{
  "image_size": 32,
  "method": "barlow_twins",
  "hidden_act": "gelu",
  "expansion": 3,
  "projector_hidden": 1024,
  "max_steps": 16800,
  "epochs": 59.3
}
Rows from block 5 of a small self-supervised image encoder, named by matrix and row number. Rows with one number belong to one channel. Each number is 500 + 25 x the weight over its row's rms, rounded and kept within 0 to 999. All counts start at 0. Numbers have three digits each.
After each channel's rows are labels from the 100 images, of 14848, where the channel reaches its highest value: "responds to" is what is common among them. Only what is clearly more common there than usual is listed. The data: patchworks of several textures. In brackets: how many of the 100.
# convs0: expand pointwise conv (model.blocks.5.convs.0.weight, 96x32x1x1), inputs 0-31
# convs1: depthwise 3x3 conv (model.blocks.5.convs.1.weight, 96x1x3x3), a 3x3 kernel
# convs2: project pointwise conv (model.blocks.5.convs.2.weight, 32x96x1x1, transposed), outputs 0-31

convs0.62:476522497526525490512419534477493507483500521486499481547508503494499497527507445513483498475476
convs1.62:520467516465513468518470517
convs2.62:500505492526504515502544482536499478476521451553495473513542516522534513523479480488529514468479
responds to: blue (80)

convs0.37:517505486511486466495480516516497495499494524477446490564459522529522527466466461517510510492494
convs1.37:508501497542508440496507492
convs2.37:514485477513472506504465522485503522531483506468456508424486490509478494507469545536506491504515
responds to: patches: two (83)

convs0.55:475520551454484450517477516517477525473472514519507502474492489506541530523472512496477466514489
convs1.55:522499521485439480492493486
convs2.55:484534489492480513533557484505531513501485491533534528497512492514521506516505515515502488581520
responds to: plain (33)

convs0.4:507521480492487484501500491580498499514474535489522477495517512525537502523480481549472495499544
convs1.4:501486495532502561514483514
convs2.4:481533462465483482493467508495466466484496468503500515516445480497464519484494490456520507518542
responds to: white (100)

convs0.64:479515517531506517519507521452450485456505489482504463482529519487494502475514513465459536505536
convs1.64:517501534514449475508479517
convs2.64:526452454520538511528514463485482527520508510508509489480494540497496498496454533485491471472536
responds to: white (84)

convs0.73:513524462497496489538509509551534548543474500467530487509519503533521511508472509543501517501509
convs1.73:511488508553470479515477520
convs2.73:474468503496488515463502493529513488484512515464523513535452479499494568507513459503492536513475
responds to: white (100)

convs0.48:544553441510490502521513492522529480548490491481503471489500532489488496506465486523474538494500
convs1.48:493477530546466506511493474
convs2.48:456442499476472474506471505524466495479478516476507484509498484442503533502512502488516547517487
responds to: white (100)

convs0.80:522464517480519534490551505471509476519474509494497504507534528509568486479498522515519510504453
convs1.80:493510494510430484493488493
convs2.80:500497516527500449510541490485485474473544515493468500514461477469535504471535468506516496480534
responds to: red (84)

convs0.45:514438503495488482481504495499501487446503531484533511539500463524521528532482505459506462494513
convs1.45:509529514530508539522534521
convs2.45:500502502524511512503517489493501486476526452533501523563477498491457473490545534542520506498526
responds to: black (79); patches: two (71)

convs0.95:488497528475433455488518525483504491486524521519491528500479486525502499497537490488499460453534
convs1.95:501514491553451491506500504
convs2.95:508519489502452523507529518470527497496453498473528463497475498536488504473495508503468557536486
responds to: brown (71)

convs0.10:532530523551517478496474488510495500526490458492497500513508507495471535457487523452477482542527
convs1.10:510553502487481510508457487
convs2.10:514469520470532517538488474505508522526533483463502493544501536552500485476497524473507520464490
responds to: green (98); white (74); plain (41)

convs0.59:501516442523494496517477517548533546540467511483525533479485511505490496529497463526511509521498
convs1.59:487541508463492495523507459
convs2.59:490448524468543493498558534493526493476523529479508484505524505483493498506487519525517499449526
responds to: white (97); black (84)

convs0.82:529471503493492497490529492510479465489557454488524462527528490554525508523497501508472469505508
convs1.82:491467485470544478486475488
convs2.82:454478509489522472485472532556532497507540502521474472481553486471495487485519489484479497478505
responds to: cloudy (29)

convs0.5:506550506511521503542510489542514529538484463494517458499497481530505475542471494534491530515502
convs1.5:508530499454483532515470512
convs2.5:473461493474497507494515495510482454479493522446523500532471486482501558489492501471505546528498
responds to: white (100)

convs0.8:517482475475528515492500474494501499520483510498531509493522488494445538585466503499519487496480
convs1.8:488494484491437482485482485
convs2.8:516478464550481516512483477510492505509549539513530511510504507479467472551526540496469510508502
responds to: patches: two (61)

convs0.3:520503504464499513508517498471549519518485526538526544507501472498506539514519545501519463505453
convs1.3:496494494516554531494536506
convs2.3:508483474526468487493569460499486518427490481490528503534492514499518510505490491524486527496499
responds to: red (85); black (78); patches: two (70)

convs0.71:520481535479477508498520540500510508513460523530476548491488526518544497490534515536547502513478
convs1.71:512522517527445519515515513
convs2.71:491530511538485470490535500494527497491542505496482470512478477485554482477530523514456528469526
responds to: red (95); patches: two (75)

convs0.38:502517494505504504473475467456522474522535495485524467509538483497476521517484484500454435478502
convs1.38:486469489476461470484469486
convs2.38:490512470505507484508497478490489448529494472502522498464445491490468492545470493552516533485505
responds to: patches: two (72)

convs0.83:511500505485478514497480516481535489502469502500486490528511546530490491412517542496481490531490
convs1.83:483470484463478472482470482
convs2.83:469522483511542505511513486501473490501516524496557501529510518472512486554444519524472487524502
responds to: black (100); patches: two (57)

convs0.70:486480544489512492464476522535498482437474507524502497525462485533502517519514517480526520525463
convs1.70:540488541485463477499511504
convs2.70:478487493519553476516498507498501542525510464529482499485490505555493501542477498506514499458551
responds to: plain (47)

convs0.84:535500467481498500473505491545582503524461520485514500510491501475491472503497498534510511471530
convs1.84:470499508518485471554504481
convs2.84:489444480521510521478543475509522548482512527462513505513467497517546499507489501540504513488471
responds to: white (100)

convs0.25:513497524480500552519494527523530508532496477521520529520495470526534487497499561474489468522471
convs1.25:507553514508478496488458500
convs2.25:526476542488489457482527489479531504483523513473525490545466499531504495517487533474486541461498
responds to: plain (52)

convs0.32:472540498513531477528451523493513507494484536520477500522494501489504522500529432519515508480459
convs1.32:496506500549503452505475515
convs2.32:473455509487510504499442505489529509546503531483481512505475475501466502489514552503467500526539
responds to: blue (83); patches: two (53)

convs0.40:472476529537541502484511469478508468469505480477484489524539535523536479475456516513515525501502
convs1.40:481479471487477473468472473
convs2.40:497521533492486508491454546501525511518477471511493516509520475525560527447501501481487482512466
responds to: patches: two (82)

convs0.31:484454486517477508471527486532483516510479495486520486500470497512476506513470564467530506547530
convs1.31:460504525490485518524512455
convs2.31:514527536450496496522455507540498503474499545493497498533504505518477513483479483501513482440468
responds to: teal (100); black (91)

convs0.23:515492504470512543527512521461493460527513538505497485537542497513533502504507478534500489459456
convs1.23:493482480478470468473472470
convs2.23:472528485497484490514506490495467435509497480488520490454449473492492505520503452542515504474497
responds to: patches: two (71)

convs0.52:513503480502519514523498499565566509547462484476488494511514506520536491521498520528521501482524
convs1.52:504484494478469492517559509
convs2.52:522467443513537489511522501505536460512529511503480515518488497474499547497513506520501532501443
responds to: white (99)

convs0.20:468520470516486497500555486506521515514511513536510549467530508514489496475571510525497499495516
convs1.20:484469490490445473493481497
convs2.20:509494518512503548478476469534498468471463522514511502501515496540549523513547503518478486460493
responds to: patches: two (85); plain (31)

convs0.65:530494524489511477503424488489499528531442480519500506483473485510486513514476514456502519523483
convs1.65:488471495516458523495545497
convs2.65:535519537498519454532492462499543524510493506494477504508481481527470465498481527462465501485465
responds to: green (97); plain (40)